config.toml
widths = [64, 64, 128]
residual_init = "zero_last"
optimizer = "normuon"
Rows from block 7, named by matrix and row number. Rows with one number belong to one channel. Each number is 128 + 32 x the weight over its row's rms, rounded and kept within 0 to 255. All counts start at 0. Numbers have three digits each. After the name is the row's rms in percent of the matrix's.
# convs0: first 3x3 conv (model.decb.0.1.convs.0.weight, 64x64x3x3), inputs 39-51, a 3x3 kernel for each
# convs1: second 3x3 conv (model.decb.0.1.convs.1.weight, 64x64x3x3, transposed), outputs 39-51, a 3x3 kernel for each
convs0.27 106:126136129116124138106108094121140131132100131089078132129176205137155190160149144145068157133143151121127136149065068205134153165186188117133107111126120139128078133138133129153129122162106151190127128123113117127135117128129128128120119129142085111128074096115156131125194136150188180155163205175127132123131134131150160139151125165128127148128097144
convs1.27 122:130092106128127155100130132136125140095032157128108108101123075079113132112108075115123122116149094113162176148216150147126133128140132168134123075106079152165156062095125134120128143130139125094130096048079056084183096128089139133130130133107124106144139120174093128126123131148109029103117145140086074087115112093099114127133149128119155152112029171
convs0.28 097:133129131148131124117114115156128106109156200129225137141107134143128147129096111151128128101122123107131130113110082126127120128130127117088119104112139129123142148190147128123129136129106129134074083114107220138128126127116135140129113129127093130111103132114117137127122079129143115124142108060120151171129145130145131128166120130104058128144139141
convs1.28 101:128145107126134146139146141106114115103089141147177127185144160113087135193148080150135170092144165146156132066076097142127095085101132154093110101062135131134106128115127078123147116127172182155122153108099135149112129121106136159230134100114158133109133055130128118163135133131166105125086103144120126127131122132106060123093127113111098110131012149
convs0.29 097:122129165133122119129177120122127116171241113181160136115133127146127129142143135162126126127148172156147143108125193100133198104049114122121133119110131121114128137140128184104127136111091116070127098080120076098042166123130107122120136119114126132142104123127090109072136119063130111101151123098134096115127186125072078047129174173109096137135136182
convs1.29 097:140128155184157143146133152137131127172167127115081068137225129128127167140160125157142138096033116117084103136132111255255151124104102105126197133159119152129128166125146133150129135114128130141128128072125126137139113121119140140192120099088129176143168153149128128117133150136141114069185123131133163216116144146123204128130098135133114092129121124
convs0.30 104:144119119146128130141131112114118117115088094116126136103122109070203140109120128124075067157112125128096131116121126126121121144100138137140109121129103143148121126127137139180136138121121070154119126155143128149136133170146128131124062000058126138121072128116111126121158155114129172138090124132145132072083129123104125081185131127155086124121090153
convs1.30 088:085127075153132129124044094091034130130126129114117136124130104155202148126142208129191132096130185141156120132076106129126111091130141145125165125107110125134154171182144146131179116131122132128114121149134174126129186169126129131131117083145126121126140231159098111130123119168137068159128090118130118160086128160137130120126132168122167128145148120
convs0.31 099:138148128128131131128128152184176118132123154079134156140129128102122127117094083124088128125059156102124129123196146126204129042128129122141179133181143155168118146130139136142140129126117141129061127180067111108129086136127101128157118178137116135146127154130134129125060053129131171097139133128064095127145130134152195140141132133126115129129130142
convs1.31 094:177129114219110148135095125113112126125190096061127111131130136134131147144165125127146121133127129128208147140106123169060141126054166125133160121231156122154019168134141155145087138148132125118108134144113125112107129129129144128167140138119137128144184123128175075137126081140128102142099142114101084119122113111136145129123155129115117077115128110
convs0.32 102:118140148135158125126134128121128113086118134058162112127127157069108113134158073091127162127136113119151131062094138103127120137132096128167082119092127103049081128121146128129132132134129135183115049255120097139136111140150089153169129129113118126165086146127139134166144133118209067115205129146066120111007176206105072119128128124129097089128128124
convs1.32 094:153180203145136120182212113156146113137083165173136139176134073157126110175094087157133142123197128129129178104129175167041136108120104129116127233062128121136101065119122131114124142109117130117179129193049130127155158123187117104131152129133049103104111087050146106111160106081140099171111129108137106139128103122138144126113116073117118071121090168
convs0.33 098:129179193151183162129132124130128130125119079128097019112125167104154139168144168128138146135187140145127166059121120131128109113127109106135102127127118077123129101125116100112110157135146130127129128126110092159132138141177118117083106111125134127119126115102158135129088043127053095072129138094119117131080012073189109129175173153154148153127111099
convs1.33 098:148130129142132148181163128132114128116087131083128125116076122150135119127107103090104074168160145129129089130123159048159156114157150126177139120044125165110128146146130121123123146224128203129195125118119152101130187139144116134189094149186098130157126168154108140155094072077090144166080073120144115111167058169117084060128149125103111120131129108
convs0.34 102:125109114094086113134123128095127142098139130129149143128123105118125165115129125157134041137135131103126129128103136104163118122151129075096178140122128125094128135125115129099143117125117107135152091131103117095125127119129136135130103104094110126089100128134138133140134150110125124113119047130089108121144132115057059053098139124106097129118127097
convs1.34 071:129153132127138128142203126128116164111146144097091112122128133115090121182130143112000110128135093129119112151159123114109129131133075173166124130145120109132116098148000138122168176131128149135132114129127134153131130106056134123104128128140116128122118147106122128103161125100128231149134172128126129116170143153151144140127117121124058125151167169
convs0.35 098:126125155123098174105106105059089170127089112121160188127122128125100128042115121124096163132147135085157117114078141128104069121146055078081135079122165101104123132158127125139125144154125125163115132119095140140065112133126129144139124121124082132108140130065128128092123116141131109036108097115183195086134126238084080139126086114120119070124191125
convs1.35 096:129121140123034131125120129143197081105160128131126138144159116098148126125124135154134130125148104117027130148143206127126141098185141140128144127097103108121134076128120087123099128168131149108112221108136131166100124136128145102117113082155138131125112172212108176105107118105155100122205128097105135145114127163125143126116128121055122131128130182
convs0.36 094:131095104128127064123163109095107148115177187136121139117125129138137149134119160139208142130125056126118106145074125119048126114131127122137114128123164202169136176116200140133167131126160070127150111144128138125164127112098125124118131134124109129132112111117124125102127098107125103185113128208072077126110092113041088129127120131127193130124164103
convs1.36 082:205147117189131128111117114151157146090158139132118120128111128138114085125046081130074128141121108107046121139124129088159134084167149130159124133104110232120115140167124168128143116125154130115159108122143142153130098081135129072121129136113128110101133157056128077083158151129134097130147136094144140158158138133106129128069141131112115122092131127
convs0.37 100:121071130128120090127128128125118121176131174189148125115140114102143096108145131123156160126171128117137128124122133189255179148125110134129187143107133173149158129136148127129127120105098115123157134074093133132128121091148128125120139159136130141132152127113125144137125147068156151092124117119103130125075083124209123129114123124118155134123129102
convs1.37 108:128120137194246147111159109178081127141078131114129209134131145128147159136155126147148175123101151133128149098136140127136166126143195090084126059224125093144117084110077120128118109128108146144134128130096112126091109101167123099108080074130079101083129075155117119128107128151041116168115114141146126129175120146134146131133130126205177135142190127
convs0.38 105:153127129118112130130132120038110058084181076061114113108128127118117129144126128112114128123129127120118127132144193138181255141144126112118130113092129133111123127129123130132120127134116022124170122202183096164136141122121131127120126144142131125130137102118114124131128128101167142128150130151130096130146072032142122145129128156127114146125113171
convs1.38 149:145141096143161125121120153142130130129093185157119140153129156110122117135168162129122130132132095131125109104149124096130137126109120127169101124173101125128071132130170128120159127141129123116121117129133133133128124166146124117103125122126131130136182120147179131162103134083200215142098136133066104075214194116129126108143129133144112109150115121
convs0.39 101:128129127146110128124041126081100127107130148136165124127141140129145127175145120128129121137071108155127112117147167051124124129104126144036111140059081130034068137132095107130123156128116063122127126124086172095116132123125135124137155123119130122132121137142079124141129127151128139147132132174089106127146125054138139076117130189123145131129147128
convs1.39 106:131100194118120109143129171101128131129130133146129133103118057182127093090060093119121119137087115126146139167128181129110192140096126162138137119111097135122095156153095149108047140101099196113119100151129204106113063123123123105112117158126108185234147134159211129128170133102162113113126169089146130088155123078152153129094133097119127106126132120
convs0.40 105:165176129127154132130087099141179149159235134119117097084128127125162146141126128128127127129124124157137167142133118129212177111165156148165145161164129091103144130128135131136124186138115137095054142127152104139129140126116121129128128124125135128140130134097125113097114125103071129115139155128190120101135099138111129157139147098127131061143112115
convs1.40 117:161128129141053113142144150106126139118128198128163210133121153130169154118126140101117133082119126119125127108116110153184128137087073109159150153127114130127154134159112113109116133111095155118141128183163115135150188210145151163114161138137128098095088043119140122150110122129161186158143123141126133128132102131145117119163143164149234141167203135
convs0.41 100:160118112128084131167136125120163128119117124076052044129115114158133058133192160154126114131119133131145171137128141102131133134097092109129112134116053160123073171115067166151130116114126158149197136194193131137131129165134122171166017065124143139170129135128130161127134123138118149140129142117141126102143142126170125115186118130128131152109143130
convs1.41 074:162252149022105112128130121134122105133113130026067079119097170126121214109095123070134115116122154126094142130128075133028073135098114224200151128066127131116156032096136105119103126138159133153148101122102110127127119148128118116103144126148154096132152131155123131128127123086182136128147164121092103109088144182130130120110114080118129133135136133
convs0.42 102:125128132137105127132132117065218122188207128138118074133142105126169123105158142068122126177155143161130130210130133193157153142138131137088185122130141124128135128141130102130127111128112027129156128132137133128128117117091087096078119127147112128137128124127078099089131152160149160067102153164125151126128148255129172165128171128158124062167067108
convs1.42 102:153141105126118147170053163133150151129177157130132119119094087089124129109129108110126142098094120130098139107177119000128123053158104137124104131125127184088103132112143197232146094127146161098113121107127132118083101084091145129116132125117122132128135186144130128137128118140136049128115092182070159196109047050134128162079119139163194150069124143
convs0.43 100:120103127113125151140138111105129059083053151179134148117043084081141150111150102127112146132071146123070124085148150120188191099123166130134097105120116139088120129123139137116126132138155101102042124222105118085127122133134120166116126124100128119141128111140142113134107104042126135111101115103128138139125126129124129135131122128116158137131198161
convs1.43 103:165155130100155131078145121177130131117088109174154134153182214168095126135116147139128141123098099132133137087119126124127130132051067156122206107132128072128150110056097125128134158130117115152131140136140127121127152211129134241100109150079123031122146060134128113175136152122075126207138131136125119151128092147212091133161108120174128128123128129
convs0.44 099:130119132128110146108128125140127105130137169138125133128135151129126157212091093147097133129081127065108123134088142103115114138125092110067068126120113105117156078107130114151168160127118127125146031174080128192193127135155078150122110136133119112102128149147112105147107223108131116132201101125117124125170168127130139158135071118110103129110132127
convs1.44 107:172059140102108132129158120111133122195132101128201134087178185182148102139097116138151124133124142171155208146048144115143132126083114165129187106173139119094152131092111095111119146133141096097135080143125143147141115132122133105128120147152143072153129174099092132113136217128186116097109138110093128126169155131132145152128144127130126160140100133
convs0.45 103:109163127132160128103123133071100119039133156114115126089126125119128065131117110058102160135168125101120127131124140160180204125126137117118124145112214087110126121101180123133255110110196148197126162143159141102141171135129128103123101126143101065095122132078130119112082140115128127138117135092158131128135119132150131120126125128134152130154116129
convs1.45 089:123046139155029178132037160134232167131129129128135158060093106116129130128127091133127113126142100117162130140235131129132028132194095127093105110066161129063131112103134073121141099134124112130128128131124132134132133147129117128117097163097204099101165061083131127087133141168137053151128091125092153126000115107026129125126128148141124130120121128
convs0.46 097:158188176128136124132134124161172152133127158060127129134114120140128128105128129145144115130137129146130125150139135122127118081098122073119194128127123103120086128097125140129116124126127114104096145129145176136132112097121132065144130128136112111060130125137137127135143143188133128100128109090132156138128128128105088106123122130128078093121121127
convs1.46 098:149151128124120135121125134155139129135139180127089102122129127127182164074102131098099118187099164132147188130149127152177221063095120117165136054055123122172135116134120147151126133133126120127129125104125129116124123127164145127140126083131130129129109075113120126126133133129122109093154160140128128136133130128120036087122086126144123144132117138
convs0.47 106:126120107129127125127088142055116116075120094131162192078152123134172134119136111129087055141160119116150146129122126128113080133137116086120089163130124076093097078255096132113130147083164139157138164173194140138090135151130147146131162130161187044065130136134040255148101093119136118102065095123154128130118096124034127101121081134064128137118172124
convs1.47 091:138124120128120120145159112121120066033075111131029124131099123121174113103129062127135131124140129128141135116185124125125218167134160228153102128127075160128128052198063136013092130127042122113127083051101130138108123185146121139142142155133109144142128130133124127115148137122084083130127096098113134141162090126133131086155128131076131146117139149
convs0.48 095:133151127121128122086119127129071126151108137138115077127133130147162149139134164143141100063132113125111081132244124007119140123134144118080113128120105130174110124110127151084128132127128105099136054137176150123070123127102133119128128128111109147120137112129093118129150204191127164162125129128121088100138101125155131118086109150072138143128125139
convs1.48 106:220162163175121132207079125128125128145131103128099213111095194129143198122168127120140085104130166118118114118119129171127128123122113128143129130156121050238128129119136122172134092151068118097118101000131120132123100122127129121179119111136148121138166048113132096149114135074123132125102105148185177128122176129153199160124082124102131129128135130
convs0.49 104:133164183122163139129152181091034121124089126073122098132185127130122113141050092184183113166131119146159130097098073217149113194123099100125128082124129085050128130123119131136122157116158157107123041144130155121159142144122172135135132126126126110097130133130123120123127130124100048139133135127128130092124132128112129090209124130132120125129151145
convs1.49 101:128123166120142140131141139128124115122132131129142084141139125127167182138169087149126165131070092089084111116151136106097197126128144112097146130065129114129127138108128125107103132127122111108127131170127112128142127118129152126160155106095128152137122122131131151145139086093076073120114127120164126163124126080130133128137122089142153108104098148
convs0.50 093:174129127131124130149141160129194126097128124138060125113112142105125157118132122128128128092092149121129128129126115171173108182199128116062128128129129117129091095130109106138125140153132075149150101120104112164126125131089129128103130127198131144160143128165127114144158132047140180133100102146136124128154102129175137120125104170128151148127128121
convs1.50 100:128124126130128119137129088145127120124127121102131128116132128162199141138148162138000102158045118137074136148162134125184124110126126158129123178213042106127090152157101130173112129123127131107129126175241127137171128108118127128031126127100116169137090226131133179133181136158146135129115134070154113098126124187099120171134098125130124128128119129
convs0.51 111:127122130113121143124137128144082003140062090123115122119141128059124162110105130125135124121116208131085118127087131072086164146093113128095100113086006112149107127130115108105129128128134131091095128169077115135129122128125100137150073129128108120135127104140132115127128128146121111048122115130128120130127128092138139119129128125128107166128107129
convs1.51 143:127126100076122138164122131177145143129127177171174168136163136163102128125129165049116096176211132079128128091132130180162088124097084150156117158149171133128179170148158121126191134136138129136164140137199146120160129173121197165125067125103131129126118126111157124169111076140130126112098076118127065106066156097042024127169127125124154225169103094
convs0.52 098:125142128122128097110107109149125155127131136168123142129103152153144139140130130087099116130072072104113119167189170123131126127184135156086122066116089126118110136145109088111136133119140120039133142078149048130098128139141137145131129131121102129160110066134135093131047098147111080136131107170104101125137137170079128118110062137109042109110157130
convs1.52 074:152168147074132170119128182151165121106091127132131144127127123130155113136127128085127125132120106128124124122145143129128128127132084125180191140202156149120124160150142122164133067142117173255143138172140125160170124100125129131129094086124071127100129129130126126109134101139130082136170172192128161157176195176181232160208164150138034127147093170
convs0.53 097:147148133195128107128127144165077143133157170113130159108104135131104071168124118172157128101132106123123104128114089102125104090109119136132141129041092174062086135130156132127128111079129164115093002098150130119125155117132147130090089139138142128103122120131115078102164146128222205129144150121128129129176127135142073000155138119092072128128119127
convs1.53 106:111140130115113126125097159114077079129132108111121141127125135129119069085127130116106126148122121130084130081131118121084090164117098108132128127147119128098134111111090145255248127189127084115096114021037129049106109123124151127178131117173120108126163103132100127133145128138162168204128093160133149152151139155119061090129115129127122116150129103